Rows from block 9 of the audio encoder, named by matrix and row number. Rows with one number belong to one channel. Each number is 500 + 50 x the weight over its row's rms, rounded and kept within 0 to 999. All counts start at 0. Numbers have three digits each. After the name is the row's rms in percent of the matrix's.
# convs1: grouped (4 groups) 3x3 conv (encoder.blocks.9.convs.1.weight, 392x98x3x3, standardized in use), inputs within the group 50-59, a 3x3 kernel for each
# convs2: expand pointwise conv (encoder.blocks.9.convs.2.weight, 784x392x1x1, standardized in use, transposed), outputs 440-527
convs1.17 108:513529522434430454495485442504525538415456505418466443534567547454488522451457432523531502547531534560567515488512523517510511571579551513528523470478482484502468455502502382415435413444416548566540524521499490493467547574580459493524490498452492531540393452502421439466
convs2.17 093:480505452478453395574558567539497554489460607483519548498535483461506557522543570539411570547468437565553464458510479503448558479567543490487434518516532495497519501540507457521510516497580557425548518507582604527512503638545554570547524468536560538476466514446479
convs1.18 101:448497545441471563423494541455506581431445557432497568477538584458482574458508557487538528495535506522555538506529514474499491485482491469492539456469573453484547404477536392495553389491537472535526471495514467511495502535587439504560446480565434476549397438555423473578
convs2.18 096:499504430456408534478536578524452568550535568469549533468513558464527516613540562540440500604417504533551478441502509542546513494529484487511472562541459471469563527527506484560540484521548571481566494460562558511608546588508573441539555527567529472553569568567562
convs1.19 102:490482531493465468499501530459432510475443498439420478460459510472439490399405489544540527654561567535576509489529502551605609494527513478494544496497506508505516439441454450481444469480491522532524574531539502505510502502538490461508398412474435440517476463496438432485
convs2.19 100:498476521557440384621521510589387574460420537572428526549563529494507523477556555527430503523492428548547530504527499516494506482543560511534461531565527415488471412566527520483487571503616391462539539566530592507531416552439525562575483450536522470535454548462536
convs1.20 097:599559513533466464506466515618572515533452485505455523607570518511418435526466509487490502498512488459416422447445466509511505506514514565544509506464454509486507624590559563514519469418474467448447476451450480439433585546514477402414513448504591538503523476483502453517
convs2.20 101:488530400463448480457466504380539518442515498432565498343438497479512527469444505504470522522468490460442350541489407495517557518491534480473473486509509525528459552413449496496486438470487551420449423409498504497523556542558505507468510349485487520519520450467487
convs1.21 108:453547525379468476450528497461529541365497526392502478476548569424518520448498436500527505534542536455501465497512542526531544470507484479519533466507496493521495434520513378468465399495466487551522472513496470529438516561578448530524432518449459528528361489520419511480
convs2.21 083:521523493522371394496536552553490554448465578547523516524539499461525484522535552528451520570484467524522519483499460515502535479561542491564435551552561475548434515495495479510510537498615559463535500547520521582580521596466546566556524461548532490545503580516480
convs1.22 099:550530575508520536499522464543506531503563587493388444565537537604543564453399391480520488432485453471442494468475501448485453521542532508500535497499485503513429519517572503493531462400450531524516558512523522494496553543531556523504528425434535485519546532580468400458
convs2.22 094:516520461475496415516422511398584489425479428428511508354493480487497556482508455494502492502431580461482419461450402473478543462455441435390446517407467460448414510483502439520524400562412603479478462424432445430425549492505439429382549431548494522421510434317456
convs1.23 105:556537531483469500520470522538508501583513585472436518556526502569506525488440487482491502503511515414381388441470487511531531523517505505496493476474473506489509559551584502492531475466510501487470537515493487439373554526507553492519473456482520484479544491553482443485
convs2.23 109:485536428485454433483367500372535500444454436415510523379479445475495565477477490484391449507481496442457374540446383492482556486443517461476463505411498444530415515449462468507527429522445554418431483405493495458460535509506470503414538385544489552458489441409456
convs1.24 115:519510488450440441460458449563534515494465488447411401562550527490476476460441423521522512530536507543537518506520514506522504569573559548542517500493479501494490509501487464449451401370384523517487513514486495477452570555521488473468464467427549515501489462477438413392
convs2.24 096:457533414454490397549517499484512548468491494470553518461492452464511513477525544518465560553447521506542460431518459454451511510553572452464455503521483467569478511473508436513495490513533539421526479497577579447468545596523502430464524415517537555464509496440458
convs1.25 099:558517475554516482505488497589518480484453472478487497585519478452413440472486492530537532501516495408391376532536539522540536462438438551497466533503466500493514601564495593546518478453498471460444430447451445450487560509479430396427468475496580494482500455469465477504
convs2.25 091:514488369537464487374410517461542488437526439509564507413447513463521484444436485484482522538469469404448419541514407472487604569501554499485487514522486507571500522375438494469500465437497609428442479443536457495537587518571504525458538467492466571557495460477504
convs1.26 101:464465548455499561429459544423424566471452579424436566470495576458476545420464599521549501547557534507499491488504481527506525445449449466419540464437541433443556438501522428494530399492536499537518550529560502507515483464589506472551452441580412430542462453566416448581
convs2.26 086:474494490553502528553557575573402580538522567516473522500528581521500474603529515518410480549533480498525466505526478522517441442432431499519512589494487459377561468570503525572543452550586480496525525498474535499613477537443568562615561498553589409511511564518589
convs1.27 104:477520517419474462478538505426531514405520527372472471464550529412517529429476453516538535597557591450498462504506525587585594446480451517521545472501488484550502458522495420478438398519457496515508523546546494523498485545542472535544402506491421551517455515519448472465
convs2.27 088:524510506577472406518519498590426561417428543587491467524518581492490520536559563522381504496512415484523545528537465505512488452530537523590422548542559455532440465502481536529442599462606468481525511546519544567552471611431514598620479453531513457558461571495532
convs1.28 104:516498496480447451474484490496487515456469522431441492505493493482470508390445452514539542605625562533579516490536521601595615573610580524515514511492511495497508471473461400411419418432468554559532540547536482497487533514526501489514414426473500478529442472525452476510
convs2.28 102:484484521528500382589551485590440573465412511536419477529526531477504491503554575509446565537547415558530506516529506509465542447554545508547488532515511502528469430553533496495476530514584499463549519530537572508504440596451513499559488489539508472512435520441534
convs1.29 099:578548519515430465525491517566515482556457516536496549578526488544417495529478521496477493521504527428371420442438461512522528500483479534514470502406441514469506628577566546470502508432516501462453509476481471430385565519478534414473532472518557518470547448514513467543
convs2.29 101:490545409497477448451447503362522505437484389437523479375451464475517534444491527519411499501496472437482464557461420483487541506465543478490492543432519475489439505442468475508479435505460518434464471402464494453468525520509476510445531346534441557506493414426475
convs1.30 110:488527524383502459470519495466534538358509539356486489503563537440525526419475448543537495526561544505535496523521523514529516514534514523562553463499502493512491450522489384493450397522489523520494481525469434512440517558560445515543460480464457549511348524533413500472
convs2.30 081:488546507528404411544555560565474599447469550535513514539549512455507481554553556531440542571489453530531528495488508526472519486558559485569405539551546486587442490532487473502484530453613553464546506515486555529575489588516545577574507488541587514537495559535495
convs1.31 100:427532491526513525450548564475543496464501466463529546454532455527466472477601529524530511405482373518550488561529525421440434442450451404515443420518456439539469474533490510535486491541526497503520492489455514560512375481393409506432423544475460559473441512468487557518
convs2.31 089:413492565551522510463513462510507469529528470541417553535543566426551483413495554489529512456551543549538510503516620554462383539399364506518539530539511473397497506502546478508552510610579480493531552527427436507509445481447466477541503501447416475502500492514540
convs1.32 103:478468516471405539455479517494476552453434559403416537524489579490449576409420519519536516593598608488534492490490494575562587486508496481460521468434529479458536453476481436437496423480520492529550512504551484491477541511584504423580430401509490436544453451568407445521
convs2.32 079:453489495501450451589543542592461591505453560532507428505560567484472463550598588520390504583527421487562494541516465542515489451538485510555443564567543529559489489535513491577466527514570547431569513479488570545550472621448601624577508514585534446544444548469527
convs1.33 100:452489493461497495503519535436498518460500536421432496478503518491519537443445486521531531680636617468544495485515481594620587442468474510508542522545539481488528461511487443480477445482506453490491578589564496523524489511535503513548429446502429499511450519535461447485
convs2.33 087:532457528541480409568529503588406568473404508571438467531515585514524424525576551526448558469538381516549520551542522538520455424547488540580491540559578507556461450525486542532474627489626446458555527547512553537537406610436551627580490480530478457499423565464525
convs1.34 115:519529540484501518439461416544522533543520567412395385545545555535528540404393409465507501486520509519536517493528513505528516549558552519532520475491486487493457492482510484496522420407403493530504514528507495500467536553537537530521423442416516506512520522570434408412
convs2.34 097:515549449476538453542484519441584459403463503462519527502546354487520511492510507484498493546405586481499479484455465508482540457504398437479475535525417490495392509424508436532512448572463615462532488484487518505445526564546491411397522501571508480427499470410475
convs1.35 101:503468538519511555586499537470400473533451544548469523496458477509435514569481514445486455587634609466506462414461448632628628407432426505445512508476558559466513469417513523514545542468519481444464567483491553477499543452486516424502558491497493408476522468546531454503
convs2.35 092:521480511596445451516528486521430512364472462570371508507501514517431478520582527587443543470497447417550538619541512489503478455505520485610527513487582435508414385465444498532548593437543456511532573535491529571532354534485504599561498387538480455526439520501509
convs1.36 096:579540515525444451536447512604534508573466504531443526600540495551434442529455506518484498483484461477440413460468477485479482507516508536500474522441432523464504633595553557488498489426488477447432498449426513459416583535486521405430527430489584507507568460499512448512
convs2.36 100:465515417457430468424409507384536543435497439423545475391467479474486599467472523502479514530468499461457403546482411490485512493488533468480470501485464478511436527412466468498501393476473565445457428386499487464512553519560475521448502379522481550502508427453477
convs1.37 093:592513432567520461534501515634510461515442438500493523625525448500415419494492514492465467509492473497432410499502486507518525517509513586502440550500472516520529649521470587548492475430488510475442494469453488474441596505454481413409495478524611512471532449448503506531
convs2.37 081:465486381509454499382439480450527498436522448474551451421408442465481507477496524453478522558456499415504460555488399469521555480467491488543511471460483490535429527368421486430483463387473593477482402425449480421495572518542495568434486451485459627572509431468495
convs1.38 101:562549514478450458518464529551528487572493523542458547556524458529444472534460547490483483496525517429373371438457462523532534510508507500498458470439438536477486622600602522500544511436542471438413490456438462376370539491468498444450531447497534529491534493513549486542
convs2.38 098:485550423490446474437423503393519538426486414446528452369463464498476515465468477495389460505507492441464374570490409488480517477446538460492487491486503455533450487411445474465498423466443563418427436375475435476489531499505498534413515386525468531522481401454455
convs1.39 099:487508495444453464534551637453480495440435452520576645467494497460458477552602593479491504455484459454479458493486492451460462469467471489514497457478473531580598508532545451465491520596626502527496478464456528547557459491470451434463537583644464486493443438456547594641
convs2.39 106:448495493443562524470541461477503458505554457487438500496537646449505462457564541479524542465473536543581545496495570524516485464398393467509560577477486521443495461467543422576559525652539493509583567510407477483498457483498446489456516561505483480457461505486558
convs1.40 104:516534514419431427465465442508534539431486507431475459537558526429481503441456433523539532539559505543561514504511523515540529563599567513562517493493468511504461471511486368423421422443425552575520544539497466493462552574544493526540435501449504531528394464503466494488
convs2.40 092:463492463482455367618518575545492591481463577497490501483557513458489516538543538526452555566487455564552487475506494498487509476570557474494425521523515484592492473540516460511509532499597515448552518505535568524530475609546539506526507497531552541484448523458505
convs1.41 096:465471551501439562468515526476471575496458601453428510494494582503464581457436509510538552589604605477508471504516493556558571511520490452466520462423549480484504436472526420427526448468521516522567532537552477498464529507609529482576465497526457446552477441571420453516
convs2.41 085:461457481532521424602501539590458564476469532525494474469504550489520573570580554533366491504488443498540494531518456526509504386533529513529437573567488460547503447528526516571502519554560513434542533498430545563550453598401567548582537448593555443534427556462537
convs1.42 108:461546491431507436476530504450544507430524485352482406471551519472525498359489447503536517535544526443482430483522521558573560472502485517539525492534493511542500464524457401473426430533435494501504490517469487508469474554522494541521468504447442556498374524486376496418
convs2.42 092:526503551549441403500548508555446577388459513567517518527545493467521535552522529539466553538538462523515534516519469485488544502554587504578420516544578485551471502482504521474470569447648501511507493535513509584559489567486527561607485499514520486540482556490496
convs1.43 105:487526460436500439489536482443541428494551493372484418475553440490554487376485393533535525574571526429473406479507485540530569432478452506530487484508497475554498501520447449497447468539438473496470503484448474509461507552462517547482481511410470536453500543478380484385
convs2.43 091:575465556550466407522522496563457557416452474573502515533539502478510524528509512576432547482519474470493545536532445489525483485543537509577414496525619453571409473479486546450482535447656450488473503543562490539545472510451501631571459512523535541522441537496488
convs1.44 107:504499511419427456471487521483500525459443533463431500515515536475471526416394495529567532583558562511534504493506502572569579551581532507515548515503518517495516474493474383398425397460490549562558534550538476502497534526550496484537461403486480481517465458529422414501
convs2.44 094:433444499538441353573552514590420543468427541545469520519553522479505500508549525528447511506502457543548507496521509486465513476569546524524477541545553469542498451564525488520492559501620504459541538536549560544532438613476506527556489479539511494503449559478539
convs1.45 087:568503453580457470545433505513452448531435452567451493527468450534439471565459525528554532443435428462467473568564560413409402440412452550478460531409451513400495560464438620480470541421489526497517469479531521481528532461458517448479581479533529471439520430454564439480
convs2.45 094:523483438624495442477463396516469455508507447560498559546468569494534434517469482485468442515503483463471506492519489396537459585449539469481538615560452387471520494467472486509602497464544393442445585527465400510537493472455438456493561444431416544554509542551611
convs1.46 086:557458454595451418555463486518451462536445427588482463536471482545458459576496487539532531480457461460464467537546544442420412449422434549471472564436433536466470535442401612454403552443425550527529502503540533505541534479487541455483578504519528453464559454436579478455
convs2.46 094:494480453599455481496475392489402469535494471511524595492460572499563500518471504511445389514532496492514479513553524456574506570443532499506537611494450431499520487490473518517595482450553392482475566529484400448580508454449471428486574478386460635545530547561572
convs1.47 100:516484552472460513537498558466408523525451536452397494509465552488448535460410541492530515584593614438504467467475506625590601424434426516441564505482517506496561479480511440466479523463511526471534542531617523473550517496538535519549417448505468428539515476525454408502
convs2.47 074:567487539555511471553517488608434562428427498611451464471540564507507483476581528500468486477512384459530512573524470500471487431535564523565458545572547453494451462519476523551506601477560401481520570545522532576581415545392546626598483509547524447543433559408542
convs1.48 092:544479446594436416577471454519458472558438451600483444540480496563456491595486477531521525505497476471474486544533523470458456470452448546491483582432429575491458536454416594432389582455407542529542527512549535517542548499520541457514609495501530463480578451463604479444
convs2.48 103:481547456575460488521531481504453498573503538477524577469452585484561500526509551492431435576542484529552513514532542475561510552454543512530522601471490513502571492555457531541574511470531405469501565517480408494602509466414510502485564442414477666532536528557582
convs1.49 109:510516511453426443465462417533538542466466509494423437549537552471480510458469422521537522545542518544567522497514503508517510577591564532535530495477495487487451492503489409428433417395388546547538526516492474470434566557548499482523464448430514522519467453502453422437
convs2.49 097:471515461450497383572543568517506588483463544473522511501564458461502525511527573523441568530420490554550463451517473495439556484583577475471457512494522506564479496532510461512502511520569528428557504496570623529519507630549539543536531499533560539477463480461504
convs1.50 103:460470478483493489512498533438461494482509520458444498454454471476467473415427479527522519694557666538599541476510485590620646488511505484489512515499512520487506449457473485505486519502510480470458541504537502520515491486511476484495423421476469473522481514520450478507
convs2.50 101:499474533535511438557560481574384558462425526566394497510520545473468443524584556535443519511516428528561549575536532534479485425550543507565459512541569474527477401555513508511478559505592390464565528562513599538517401571454523601542472465525482458543424537432510
convs1.51 100:578540552465441481501463498570537506542500540513466536562518485520444477528473508474478498506518514438379363437452472541537546517518512524496479459424436524471477639591628533480540499440494467447429470451447472389370558512473494435455515482488552521520518478532508466531
convs2.51 105:484534424481480473445380488409508522428482452447537463388457472484480537467496481513423461515461486455449381553484402495482525482463519473495469504481484476495455505419458457497513403512423542408416450390462467461453534520518472509429513356525496500501515409428446